config.yaml
arch: "dit"
model: "class-conditioned spectrogram flow-matching model"
input: "log_mel"
cond_dim: 256
cond_dropout: 0.1
qk_norm: true
inner_norm: false
num_experts: 32
moe_every: 2
shared_expert: false
patch_size: [8, 16]
learning_rate: 0.00095
eps: 1e-08
final_lr_fraction: 0.1
weight_decay: 0.0
Rows from block 5 of a small class-conditioned spectrogram flow-matching model, named by matrix and row number. Rows with one number within an expert belong to one neuron, the router's apart. Each number is 128 + 32 x the weight over its row's rms, rounded and kept within 0 to 255. All counts start at 0. Numbers have three digits each.
Before each expert's rows are labels from the 100 clips, of 14976 (inputs lightly noised), where the router gives the expert most weight on average: "responds to" is what is common among them. Only what is clearly more common there than usual is listed. The data: synthetic speech, music and everyday sounds put through simulated rooms and audio effects.
# router: router (model.blocks.5.mlp.router.weight, 32x192), inputs 0-95
# up: expert up (model.blocks.5.mlp.up, 32x96x192), inputs 0-95
# down: expert down (model.blocks.5.mlp.down, 32x192x96, transposed), outputs 0-95

# expert 22
responds to: band
router.22:138150156076103150177123162146065168133189121170140075098116090148095100154117106117140097133144152097085123148114117080123103087117088092131107092136087107125074109129126131118162182164144192182155128157168166073079113153154174115086174212173158117157168208097135135136151135160125098134
up.0:089066101113141087094127080134139094130154144104131137141109152128128124096114146106126154081127136172159091167162120165142123159085148158101172147156195085168158098121111141153159087172124059121130138091170139149173127223093085146167158255149165109079112124089136106109161198094109132071
down.0:169158168216137187037110136105110117169084109078113153147155135108114066080126110107152142118114120131140093096131098117127133108144145074113112144130117159118096140118078176143100125123111140167121126077138109076168167114119137185074135197066132110138163176168145114064154099129133076159
up.1:133088092152153139089119164059140118114107150129108103146117132131179161139130106105114152195069117139139099173144142130111141115147098146174147153204148180122108128106140095083133090131099098126078132076061139124153137158091079117118156093063088123095129094053129093117069111131171176120
down.1:159197117142120097119106168090145147116152182125091149145120089125140117153127081137140144137138120147113185166128083125186129085129113116118080159168157155134118145098118111112117051137148105100139102137062155200117121098133116129173188110101125171060146143153179075105180158078121135171
up.2:168100080102146122136136089134123108093194209096159128140163116190158142069047132105094149122071129127120130119141117102091094090154165153116154147167138136102134103123114185102083157162132125063132157100070135104123123155104109106165131115059127131187117084146133141088073143126112172124
down.2:105165109147131132190140130081108131107106150121082150098124147112147104099142139148109130082151072090154093056123150197136094103134162114113106144104071075092119157202128109122132106110169149080093098162152082111067153148093153154111144066111163141102117096145151126099089108177075093146
up.3:162089140177171153113167125096138146133116127138156141134140103139125127142170166091140081169146150110220093149206123167101138130103099134180127156128161171173114111118099123040131041153094142139144099102103057154091168073132121091157117092145100095081097108132166154105108146141091142190
down.3:129157181132149118115116148084175053136084112106134155078120172142155120169100068139107145170191131105156168119126135105144125098133122147125098118115187086202111205129130131117150142064100121063130072136140108119127125151097117158112147121124136129122163145165081192141138175166099180164
up.4:168180121099138120111125140053125136097108116079120145110114126144161117136133131093184154111155054167149121162163188120148132126114146175108138152116114177125136152140188146093128130149088174103089100084117092145167106134110139100080100073120123148113133131127132174115087097084139103111
down.4:087196108099152198129127129134121089128150119111171099143099161130134057099114131189102154115111117136124083116163132163097127159154140176151112095126099073085127148153204113091084085159084101117159108113087133155101122183115127117121130110136195134157155150099123099165119126097113115149
up.5:145179135090141122135116113170117133139157176152113161111154118130107081183119118135099130129151133132172174199118146113091151095127105173139121121177148167141118088158112199143112069123115088153138144116073140182221129151082097173168112138071148147094123061181051132152099135166152093133
down.5:153171104079151120145151152151118141131113135127126139133156143127160150164152076111129126163136143103140176094116137130166071091063148123138173060148122086130087123138145100084103131129177131092115127163140034098160080132154123134079175161137141126185154105131161144068067132095112126133
up.6:130138106097168097087100098098099164128164160160092126150124181112135185108123132080097055160124070138148164117136098154102118115141149148139114115171162152227166163091109101105120026112170086106099080100065066128118127065106102094101116144113173112123135122109176104114062184102146109093
down.6:134114130138136117111102154114149132187096090149154141115092036083148076126111140177105182137111082058098134109109151197149134179114124186114175164064133106075076142150119096147119157080125108160089110139114145112122146131157084131140097111106181082169171165152146124061142106096106095140

# expert 20
responds to: everyday sound
router.20:167115120096108162171112132131155102121141089186122102159164125134141104131104086158154095108131161116119155059145156133104138116152087132124093090104159169086098090091130093170121141100093148146152119199176103073100138137127147106088168135158162134162145089098213108072104202138120092116
up.0:141093130121123112091164114150154107153125120116129111108143118084155144060143131171126197101150122124146125043137175154151144158242108108196149066196127154123120109153165083155093110062125109098116144127114062140107131115066074091164131108089079103143172078167158128092072196123121052107
down.0:139122102128159143124145183145073091134144139144103158178150122078056113088103157108121162129149138121108151106167171092142086093078126095118116162080133159176155170116148145105101175172111163129142104124137111167079111139114179168131134165094120194067113123071067136064130095155188208097
up.1:114182138155160128085106129101143090144096068140097110119115159132163067141082116159143180111109157147121136102145208169091141127199068153161151095184179156138151141163126093135119114067102104098159101150109107158151107111126100107143184113147165148157116098117177143085091121134095080104
down.1:117096123201054107113194136094045152154154106186158189127090153120118094142113097077155193123153176139110115126166129130121084153103106115101088114059179123115115118159138161136120094159116104125136097082146093171094137139172168161092095178176145203099122130126066164133130117096200138107
up.2:120108107120168114108128117117055150121200102133116173125166126153128163043176057108121134082081177119152127142127085116180180119139135159133147176141156136139152150118175128168147100076081172097174124097101146131139152176094142159145071082109123189120127117089114135149095130086177112089
down.2:123102136151121150192064175092161141154098196127133154124055064119163115158152154058199133109171159139124113103120128135129077134118176100181125142056131149081120130101132125142144174201061131084165149142085187165104156184131097108156096112125111171146124068137075093154140141168133121089
up.3:121080098150189080168148142145156146080173185105140170136129139155135156116179120159099063113100065147157202154142103130120111117122100131126165115100155133162153107130161142150104088063096144124159065108122172102193107074155131137160102133119166188129134148102148117130111164163116122149
down.3:143127115130058120120109110091143108091065160122113114122094160131126142143100123137136108101110132161127100075107081121185118097125132171117139161072147111068144140099048136150128172170101149137111174125152122119145214104118083089159116134065122114073146101082101114109118078151182115104
up.4:151152063147163155147073153136168111120131131104168101142149152068153085139132107121095137102132110153141191113134206113087106145152120153120142107152155110135110138142160117070115131111139121116132107168168105159184141090086102088155135135103154131126168088139155054063153144154133129119
down.4:128134119149092153103124088067055121128122139195148132153152143083127129131087128102174111125127177124078142125167088071167069126121159087127152168081156139158135149108138181146143139174090131085164154130187090151128151098173140144092147152132114097053115142110051120136145127113162131126
up.5:143102104102143089081072079131110145123119109187079085057155099133206133117099111163074115132106119108177134114175145161141069161151085147117156092122135182136131135139108136133100118123103119078116179150161095090132139139047119146122115083130144146121119132146085100078034136160146090107
down.5:161159174133098125102113074139140147104157087097102145092083175085097074113137167112123153113097145151094066094099113123115144130117132070184140125089112155150114152143069062085099103148098120132181119074148128139142175139097132156138132093109136162105112186152099090132147148110110078075
up.6:164098138122153119110173117169135123083136138159117192191154131127093140089198147117163122103160067139102189141124117080206121105167119102107137127089115069136112105131157138067115107052137145142161093139095158152090148135114184064106106098126096138109177094107150142168126139099134144171
down.6:142133145137108144115078122114131093101101166121103141138100054150073123095102124074165084098080153176091170078106075132136073083103169146048160164126115167101134134102150179140124127149170153123138182162120138103139136103109046128091155092112126046087126059138083106137134117186154100100

# expert 0
responds to: everyday sound
router.0:117133138131097183108146143131121125126099128178143098127102108149123102152120117066150071129093140119104151129109120099096103106130116121160119168112143164105157102160167166108140150130122142184151168149168134138170108190143142142084161142138143110146151148099103137174104137139086154130
up.0:122134142154104191172153100113140121092181072097174147154142147124094166123086136071148111131164089115138145140144094165093172167093157138152144101109149151135141093194121064140092095112112140145132089078134144083136121126041067092158087111161116161087055143088154149103121141050139156126
down.0:100169148111149118171115140134110137117073170187125137118100200171201135088139156102159088173105106180115169130045164166115138128114170157129189154099114104149130080126119084118144170107148123103153163119178134219071122111159140106143138131150138126158182153142103121121109129151123096086
up.1:093124139090090094136124074187115123167101145096159096159112104162140151156120072139135213150095193127091129138167133121104087118140155183083129146150131120142186107148199175067127102137154207115153145097092135177123132178124097136206103106132132121132070148150133116104140146114164116127
down.1:170154117194211147150135117095126105128139151169151188159113163086106107065139175162143136129110098118117099091160117111168191123118145093087167162154156159103097137158181134135181130106145115119101130130133131104163165194157106093126147079160103092115124121187121096133126176113178098071
up.2:148167167181160171107153134155188132132078106120111121155158112148095125174148128124085161143126120100155126077172167151101144105184108173135135088141156116128183086106113158116137088142143087078161194105158068134101124133124081103098125124166164154098085064135123178123126148111096154121
down.2:182174114117145120102103105173104153173109150160200161140109162160130136146123130084163134176136053155143161126134091104104141158112158121079148107058114136069177154149131128153104122148131164117121088133141206161148124138147146088124109129123142121112061162142135114174182161153106149156
up.3:143144147162106185147160143097143135107153072108154148089133143127152146138114153086189130149154126113148172112155102142093129164154110170168097107135169131096161118208123147147101175121133142164182153041110127070180192122129110097089141116115163151083064130148127120112080141110103126101
down.3:173162117137165100153101122111089163142110134190134137153139140109122139156152097132181057120112119111082164146087149146178130137121157127170195164114126116104145089104095073132186133113200157095061117085157191194095147164158125141151135076132117147132123082157126150179110187134161129119
up.4:194172178128143066144115133078130205125135161148111146123175130146093106178127161154108176134208127118140119160156158128106141104108084124104117088167127142108090123154098132134089109095114142062185145123156150194073115035166137117082100165144061148145133155171079149145133121097142089089
down.4:094109124120125076190121101141131069159161066069097201106171114067128111113100060152111099143084126124094122158138060133095122131138141098080102170162097074136155140108102115117090111144124107091138126137072126150152171214106121107101145121173151126103132159094142133060141163094108139143
up.5:164167134151095127086144076097105118151067177106112158172117119190082138153153135133140139092125107099153150148148246112114155134141165098181109127142178171128173170152160104053109091122148124091123142120167093152158180125098097100108096127128169094101087144128089136107160125141089109123
down.5:159163094099180112114125120095134088188108045095161203147126122087092151179136085067102114089148164140103134102164100104123090096117042088084122153108117119124157157146104160094085144168124187125190145105092117132137148154133161107134048183196145125124096150136130131147139151106148167162
up.6:121097128148136144099130083136118088086107127119147084141147110140179088141087101122139123113147161121101141167102150077162108124173143180132116119138141140166141132111120106076091080078117053085126155161087112156138125107068129149181152140112112116193124049097183111074170098072134145139
down.6:194130108126119095109149130136140105158079089115092164104128150115144205140130070067179142187106157137155089062109102134113223136115183102094108102170177174160103118119134177140127090190102135164120143168134083143157184053118084075110130134095142100145108122133181149127119163146131107116

# expert 25
responds to: dropouts
router.25:157144142104097115155134149128050178124177096187131081101098081135103102163091090091150099144126159110081106123095107103111097075121096094121094095092093112098076121134130132140161202159154171191173112145174177080104099154167173133074180196175133137175148208134126125143151140137109103157
up.0:165130061106106054101115118114130130132131099054165172148151149078096103123126062082135111125111171130166190137101127115142098142091118182120106111116134148113140072064171119107092105148196134135106165150102144166140141207169060153131138157100092146153091127078167137141119078167136173096
down.0:067181058166092067177160138132149142153121159088114146093123147091137098097082089131126150133074132135088097095102127126077124195125108156138109148151132105131124138130095165152129161106108081142108145077116113125143173116186126135130122134126103141192109165172159166098107103134124106153
up.1:185116162153137104158150114092057140124092134105138171171080126139117118119149122138150135101116097110103138151125159091187177120148143121144104096127163134161112136122125151135097074171143170068111156109085115191101131131161104194133048100087156108152117058125116077167102104135120109114
down.1:098113191096157195120140132104123083142149163150119093121138221134103069054087136135155172167057136073084125164134172090147155177126171200130115173121102133170093149131175099142104112145102098107182160100057118182154108104153119125150180104133153089170126140129110114111109159055129118133
up.2:112136106140110175110085113113117102174142158087153119143118130174104198091149159119120125133161150122152144063156110107089132130091113131142194155112116138158131109157075144126117112138122086093069183073124163139167184128117069146133102094128079118150144136110129076105095123106190140125
down.2:102193111104195088175157144137129159076179136059118108101124124067120083141146102136123148110117117102143152113126143162127082130138093155177116166132111073119124177163156164084117137114064099144096095126118095155131119166150137132104083091148181149116127156166157173101145101164156120096
up.3:135137131119142113137094095105102086143137121141144129102071121172119126107124152102054092143072131104184148136118103110140200116131105117114146160137135132141203136111133146122113128129142136134134144111139166166151118115149105210179182143079149143134120123138183176087073093146154140109
down.3:114183067019161071144150120102104136129148102154112159100163155147102174143116144164130127107142114131074074127113131124142126159130079195159132126183171090047157132063144106117137150117117092121131160099137133126130109137126118117094213108142166124113134145186156146093081124139084153114
up.4:134126091148132139140103107088138162119164117078101131128080116074145089123163098167134125149104208100119135181190137119148174114100144155093155109103155148152142091153139137181180085148117159123143160092082143188133184121123103148145124128098130111121119110152108116108129140108165126092
down.4:103148095100101089194149162141150138083162136093112102108145160119089108122149120110084229130137172101088142144163158125131116147133133167141128185178083122135119169124161087108111180095091075080151087150114113150176057188176161088127137073138102161128104113147118115110143143120075126142
up.5:101106086092143146130122156099176160108177165095150174136116129121152160167174125133127120145158122104178106127188161104140148106152158131157144148144138148105113139119153097126141158138131116090097048075088123133106114185147073147181114129080117107126133093211072090064130151111151091129
down.5:092119111173118122163090155108163123089129143147086091116101120150068099185103208115156190087136129089153087091149125097143152160153176144114160125157140145147118141142142116133140113107091086152180163127043173077162157114179107093114142088089150108192167154106167105172164210142144100148
up.6:103128104144138099134128099127106107131095130136122137143152138147146106127174119131101155126156093205158108074208108085199072179137180131158109141136140138178143170131108092157139082092111160122202137114125118155112089077135087100109151090152115073124123116166156149161111081144134078147
down.6:139178124108082149112111180127105120112154119094159187124088129155089178123065139085077126095175107129106074086133134216161089124097124084139144151116133101099168089097088183079130124144160172136130162161185092141126122108140119063129122129115133156122131078144066147142121121102159143126